From a checkpoint of a small contrastive audio-text model.
Model: 6.6M parameters, log mel input, encoder arch quartznet, encoder activation relu6, encoder widths [128, 192, 288, 432], text encoder width 192, text encoder layers 8, text encoder moe top_k, text encoder num experts 16.
Training: adamw at rate 0.0011, 4200 steps.
Data: trained on phrases spoken by 400 fixed synthetic voices, 39062 training examples, 13.8 epochs.
Rows from block 12 of the audio encoder of a small contrastive audio-text model, named by matrix and row number. Rows with one number belong to one channel. Each number is 128 + 32 x the weight over its row's rms, rounded and kept within 0 to 255. All counts start at 0. Numbers have three digits each. After the name is the row's rms in percent of the matrix's.
After each channel's rows are labels from the 100 clips, of 14976, where the channel reaches its highest value: "top examples" is what is common among them. Only what is clearly more common there than usual is listed. The data: phrases spoken by 400 fixed synthetic voices. In brackets: how many of the 100.
# convs1: first pointwise conv (encoder.blocks.12.convs.1.weight, 432x288x1), inputs 144-287
# convs3: second pointwise conv (encoder.blocks.12.convs.3.weight, 432x432x1, transposed), outputs 144-287

convs1.83 099:128149162122072147109133128123142168129110103105126192102151156129151125155106148139147076103117124096128102092130155071175153119166149072150156156107126086131137180131184127189153161131115157114127125114118097101068117169161114095169080130156083101151115144105099100142076102129141081184079165090119155098208104081123086163100125128157133096170122127129095096105154120118163116148113131059147102097155164146094120255062132111113167
convs3.83 100:193158133119123186065065166168135173124125136156133134155157083131095084136154188183140139117123128122191125121110135135105102096120116122160081111131159140089114169128164156149149115079187179145094126130136144150113185133132155100162139167100000124128105135143129160124119111130077124144109097137132128154033140206127181063094164173136083134084095149151145062085145104119119139097158086172169094126159106104090143117105126143125134
top examples: /j/ (29)

convs1.359 109:114177161179154208114160075094166160149109127172133165132147149166122149173133105165136088112099139086155139136149131147076142093134148207137104168125177118091158130097161147176089138112179127074119113107114131150137052117148145119088125131158102138222139159102174124112072164141091162111113077091160112176136147183127125115079131159123110120132079115102084102102117124138150126189118132163141164159156122098137096125118118163148136
convs3.359 113:095159107144104203057136111150110116149129158114114073196107159082134154154166103153129125135122156127161121165139142124127147087131155183134138183116138109162137140097120177163125057131125158125108150153119073167096071103149090139128124099179121116139150131163140152114151152148173154026062115136159138150154152110200100134161125203105108128128159139137147099131123114136153167089139129138134125122135114165154143124200100130184177
top examples: fast speaker (65); /oʊ/ (62); /j/ (28)

convs1.292 096:248113062110111121144089137154148197061101155088143118128055158171188108113109147119146057103085180155180130128124157094137125146125156133202120128144045106140114097112151097158135187123108118147131099156143168113088146148145163067137140148100202134135122141203142176102124161086105113156117146125114108112108101135132138137069128126169172136189122161150106151146105158174153126087113091056163100105080158118149119130079116092118141
convs3.292 087:115152137139079141044138160136078127193163125141157102121115158128145135128154117103129151088147110103134157145135138054105063124155192177088096153157177128118163136134205140141069142128089104139203113130142167101082102103180114102111092121119107132144114126095131129116152120119113179132019125159175140121132106124108118160115156168046135125144069185121097045091042080131080161136140092137108116128119103175110101119151152079085079
top examples: slow speaker (71)

convs1.313 106:116095109128144116049120071152126141133110191129101173121199101106150096104163141120189107114123138117100143159152160141079184170134199110124151165137176122119105162135167116131056159079108117099153074149065106132123117153130099177095071091200097182133160061057149092143131174134124121071177113131133122109117145057111109144150083133076071087093158140120103166108154152160147116106135169207138174152109137098136112143129100091149138
convs3.313 115:069089164149081070061161125093116096119122141077089175122183130120052124126145157152156122176090146102119193134144097146108160153129081148078086149168175135100119156207155141116044071201091087108140115159112168120151141138156105144103163141068138168146132123084094054159121121131148126118119147135083105098140078110142117165134153145129142170108130109129115164149130095119108083139106097084113128098142106169125107158071162101101135
top examples: /ɝ/ (100); fast speaker (47); /ð/ (36); /ʌ/ (36)

convs1.66 097:104115174120059157056103059143126103203168143131094185097241157051147125115141113079108106114129116113159156093089146089106130109157191176119099113145145147120111158128143150144124175116152154134142107176093106158092111160144108148069078117198127066178098055111173164137133113072152038136119134114159099162196148075162110158105138145079076070107141146109101149153129092099153120047084154143151167095160088157146132103107111113142159
convs3.66 113:102144117095147146168126129156112157159106068135131086132059148142131151128133114105121136071140113143153072142134103152170123092135126084167131114033206096149169118084146135139176118035120100125118119084173094164099114152093134131149169146179139139100133139157129207065133098128127098117131119134173113127132177169137105091114189117129132046143136136122115115136146145127128162118135111139126129152130170151101124064230110135157154
top examples: /ɝ/ (100); /ɛ/ (68); /ð/ (39)

convs1.367 118:146107119092119134072154110101103193090111120106095114100050226141131120104094130080152166121145145111113127117117111125139124149133207125135139145161171141124126110129156103133123136113089103179128111118157105131145170189120124049172101142122163137076105145091089138177090155136122132171144181106127126075157111131131129173120137130146166151197177186144129152161139223140106119142112151137146126079169098109113091155086108150087101
convs3.367 105:104120159118158078148136103138110097109127158135128094160077151115117128102114127109162079146114201117165126156144239097143068133077119126179130125127078126113136118135117139123093119174124118076115103120117097120023148047173061118135147123137131130099141115169158129120195160072184085124118159136047128094114123132101122143140114132025146144115106102149105145139167109179164095109105122098112164053105046140096153091139104089141152
top examples: /j/ (28)

convs1.390 100:124156127079108136126153100119177124101146125056147114099093205122099116190096105054140114142101121116137119121100162111134171087116173059156141198109139092082084145106120094162103155092140109060113117109074084152106166129118137135132051084171106070102105121098048134135125117098151121198145158163116143107207179126115104160096114104123075083147124143127126012105134166148109128139129148141151091118163139163116103163123144095004118
convs3.390 093:162084043112092140072110127098113177122074116102120121111120092133124113061088120112073105093155100102099105083140125133071097059115115124102114149104136100171145109113114125127156095101148160118127185085162134104077148164115112083117131125143123115106086094017077088081079140127088159114097093087149099115118119135116121112108157135148112119179088166098083087123122127098117144114112006153119058160092120159113098077122163149073094
top examples: fast speaker (46)

convs1.414 101:139115108103098143101143133120177180113113104119109123059105113117133098138084191145160119083168163129141175138137134157038108131128137107188144115158115143157135164139132126124145160116141147121098114124129123138090127182109108155205133156144135069144116165114111102169140130130121110133130152129130135105120092178096139148097158064153164111141153150111139065116148145116177143095101159114146003119138142105103091171051130153178153
convs3.414 097:125215134124103184076144158174139090107204071119129076137091098130120117156143181120136146098147135158101126141108156154076119140119169148132114144136169065152117128090091156183085125112110140140157166205152054141183150124151082116130160097117118111162108088113135123089038164142079166108161081141138130061096112104122117099176111157106127090128153185148153111122095202111203140121146131095126022136171144186063167085131086094148077
top examples: fast speaker (62)

convs1.127 106:147115103169143135142130141078100182135128134123154126153093098115131104090117121192143137139171126100118095098189088138135061081096042150112114140115130115145164179104097061153104131128095110146121173117096157151117131122117077073177132072164107109104115105169152148117137148112148077056157142143102125160104134178116112122119133153061055174124186072196135168077135079099145110129073165110090163101158209115135102130115112105113176
convs3.127 108:117133159120138120100098171130078150114157121187183101186121053130123128110157105128158174163167117084163171104086114116070133171151190076073131151128105115121084155137125214150119119147121173141088172109133139074132168126219105140127082083122156146171052124133135166117092119109064154136133100137161151138093122187189221098138130126131106142082138120130112144105098118148128178102166161127140082152137108094104093152125144117157128
top examples: slow speaker (46); /θ/ (25)

convs1.362 078:073134064117122114149163121166114186165132195255145126143149135136222110195154099222088091122146075185118130124068106105104117142078079130133123092079053121133112198133147076128114168096109147121154171119117147175161093152135142140120106170113110108181153174122145126134088127144154110120146094086113142154066131173166086083095126147116167170147110131126125168102135096130085125099035137056158122124128119149143109113079120139134098
convs3.362 074:110135138217185109094101108104147102112148163143124171058150132149130134106129139175099090102137135149154127153107105117149113197138072078163148125141149151111095136124170145115114103131168159092141131100102161098071135118090215166089115126129112142141146124139142099173140137154172097180174148116123142148111080093117124126023174085221135155083154126101166122126090143123103178111170147106178187105132120105144124109108155157144119
top examples: slow speaker (42)

convs1.151 109:081105161132074177100141059104102106168147117180157212127108111172151131157095128111176027132142145139159178128135140116051155122150183163178088214141199105104141144107116140141124147050127152115106154151130164122104113143179130109095050112169152133217125045096144140121148124168111174199130126113147131118165123121139106125100137124133132161111100113083131161124110126124104073207097128126150138121135128157094132241119169137139146
convs3.151 123:079146123121132134221107096147145151081096022101133170078146155141097104117153091058126094117132155158125153081141117117124142158140139088144143041133131132121112113160053054127104179136114166134176074131148166139187192139129163121087103177153126148128136133093076129124161149125137152137201110146127115114124156124046128109139121151181173142113152157117147108124121136105160133143188107073124108134161138114137075147125125132056118
top examples: /ɝ/ (77); /ə/ (63); /ʌ/ (40); /j/ (39)

convs1.63 109:098133108139185082110144106164189119136075105122149157088136128129132137094160106102119157133099149096147134128197088120063138131113070123114113166147192145124127128126103149102147088137064079080140122062129116097070093110138088129133075142212136157083115090069141162107140127160114107158070134139115133103125088129165091131158131078066082158096161129161150125068145084132178146157165115168147171160142113090148157091088112140124172
convs3.63 108:179082139147113188244130127131164091118113069115145130122159163167095129119164131122111120166124107153118125106136150145122155149146098161175143060131118246094126121094098082137161203098103093118147099137148114204141146195103069124167104162157077103102156132081083134160115123082141138134200118148077110151139185114108125097125079181107160150186157113105161143095113140125112120182085128149113172154113153108140148124155155166069067
top examples: /ɝ/ (85); /oʊ/ (73); /ɑ/ (62); fast speaker (58)

convs1.369 098:098134147180100082167110000132122093158140181106092157095150170121155124113157099110108075130129087064097112093127086104105175123157137137140105189100137178110144113062130220105135115150126137095101158117140085115154162123125092132090095107203119092187128140082113152135053091097126131123131092090130143140115132115160149163111181140055100147107124135111094090131107090145146116135146158124094200158119132077140139156136107127126154
convs3.369 105:166196097115188111144106126163109129079156120134146124102130128102129088067128122108123160113138119154161112125133132152133130120112153160140135142083114128099099093111123096183115184066116149191116158129121057215127144127106125105170106111157132103128115150153177142106123121149104139075143125115250179106115169158155085089128088146179126078111152084090132088107172136099117144154148152102109081149137151097162146140148140117121031
top examples: /ɝ/ (90); /ʌ/ (35)

convs1.21 096:088111122148158114075207156107122133092189152149097157113119117118139063109146056096138153169092083126119070117181118114103152115133110146082187147086146144154081140124162193123094125132129094144104137102119139124115090144153083126188168122162146109120127089068184119098084150145137145097137125060147123158124122166127115142145116137142117191092111110123073143078120117125150127103118157132044169118163082131103127141170098161125149
convs3.21 078:140105094064139184000111153144121147119140168073166134188125149125082120127209084132162205122113129116134130160180114130081132086148101146111149128124140156105118155113111151112139145109132187114187107148155100109182094148137086136150123067112106138098139117110134123118117136163132162126111098181137113133122083089105055128130208167076129114138138157158149138193121154119112208077102152158121071170173101202174126164126105122122094
top examples: slow speaker (52)

convs1.77 098:101142127119146078163109110129147135032044063066108153141123136181112104118113070165092159123136118226101117122140160114150086160149189122139147112123084090139120149133129104082134144113069113101107129149123042131107143130116149136093148158123117148020133117109131094133095103058155060150159131086176155128175127165125108144156180134094112082175171182096144142156108109132095142153168125150079155064117133117121145130191142131152169
convs3.77 085:150168136135137112142140138156122161122113173148155118105155127176166103154135118095084180099147149170171087100145091197178097112162177070179174146062131118102141064152161177100108124106094141206097111140149157178121077107147174132143148135133095123136111101114065124121142106169100112116139093119148101160112127145075110163091095075113128122132116068156102109092106110151150085102114134102181142080140131142081088090112123092089038
top examples: /ɔ/ (57)

convs1.136 105:108120142124056154165150048141128145206122114108107191107180112128149109127155137095118106131140158156180146132139105146125189152149205108097119120118160159092187135150141143111127146128129137069132123156118085067143122155093130171086120082188115164139143075098182134160158100165152104125197122122157090137203135127122172195095149141036070129136121145193079121156094141140123116158121193109094153079136118125172150136135066136196207
convs3.136 101:080125152105132077109095129144126133152204157148137173138152112135113149114146155132132155189102066071108180172101116102129108187154134117057092146152136136080166123177151142131065159139122110099123096126057181075128130128125102185086127138051174148113089156169134121172101126113154120133177160142057150106129099084167153139130097059133142167109088146172106178125107099115083103111106167095109110071133095152134120173074115142137121
top examples: /ɝ/ (100); /aʊ/ (33)

convs1.388 100:166082112110127106120142158114138156127137147050114108107100129129171111033107123141146137140152123089088127137106133112141107100028088141140092140116059144152176170154146118131137230223136075162089105182139123112113154147101108120133154143159179141087148145184081118161118096143155105138167159136131107126090093122110119086133133099150149132174135104095176172098098143093126150112059134129147000110090070128106087108112128111082105
convs3.388 091:169138138129130171105174155107138108078083124059133163138113154075145111141122116118088101131107191163144088098178139083192121085030144155175126110147104164139208100077107126131204149078174157097118170104152135139069081147143177059114124146191124129102174128093114153109157134154079122124111146118152137132134152175095092124114123161115104136097161119073126123111115152179178165112155139155108107215120143175106153061129069116140071
top examples: slow speaker (58)

convs1.276 103:210121111127134186122114112136133118161114112112142146111104161093093113126145089122118000096082107111166103132146164121134112112090121131147130189127136101118140170123141174117147103145130096081136131110123108119114182125131130032110034093121127102210129138102119127156132155094089075198125178126092175074139163123138140187115117153116064027126113155089122065122122172141144140122157170142164114141165130160132108127082072100120136
convs3.276 095:183115121143085100164123195161157108113138131117176137108120165125156083173126161079034134124159114121177116148159124161157173156147163083169100063116161199117180108167125136143116152156122154140142197117112130155133134129130205137100138132093076172140103175143102144116111105173136105072150052158131120178162153143077175150094138140123134126181118166113158096147047168068133106178168134151149137155156174118156185136167128089135091
top examples: /ɝ/ (100); /aʊ/ (37)

convs1.3 090:147166146145163049130088148124147173126016135122137169124080130131075137142100123089141114150160134186044120131105189114192094095164050177129152100147075115132169123125096112070133107160154127138171125135139069143153165183107133137112136087072100148051131124117145059115127132090103119108108178126118054120079113124184087111205079133154068158116118149121103174100166120146120147119086145106135114048145160120134122119141121148119172
convs3.3 090:097122129110071115162110129129150138140161114111112140144100112145132120115143105113113164111103097105142182160125103105101119178183111106107127159187105119122108096142116103126094126177104125192073087106114120105067140096133075156138084132077118151090147105126103102135122120082113144160163167126098080106157095145194102099141121106096180148155091177095108123124125082077097078174137107109126103128090120153170128145071115083140153
top examples: slow speaker (51)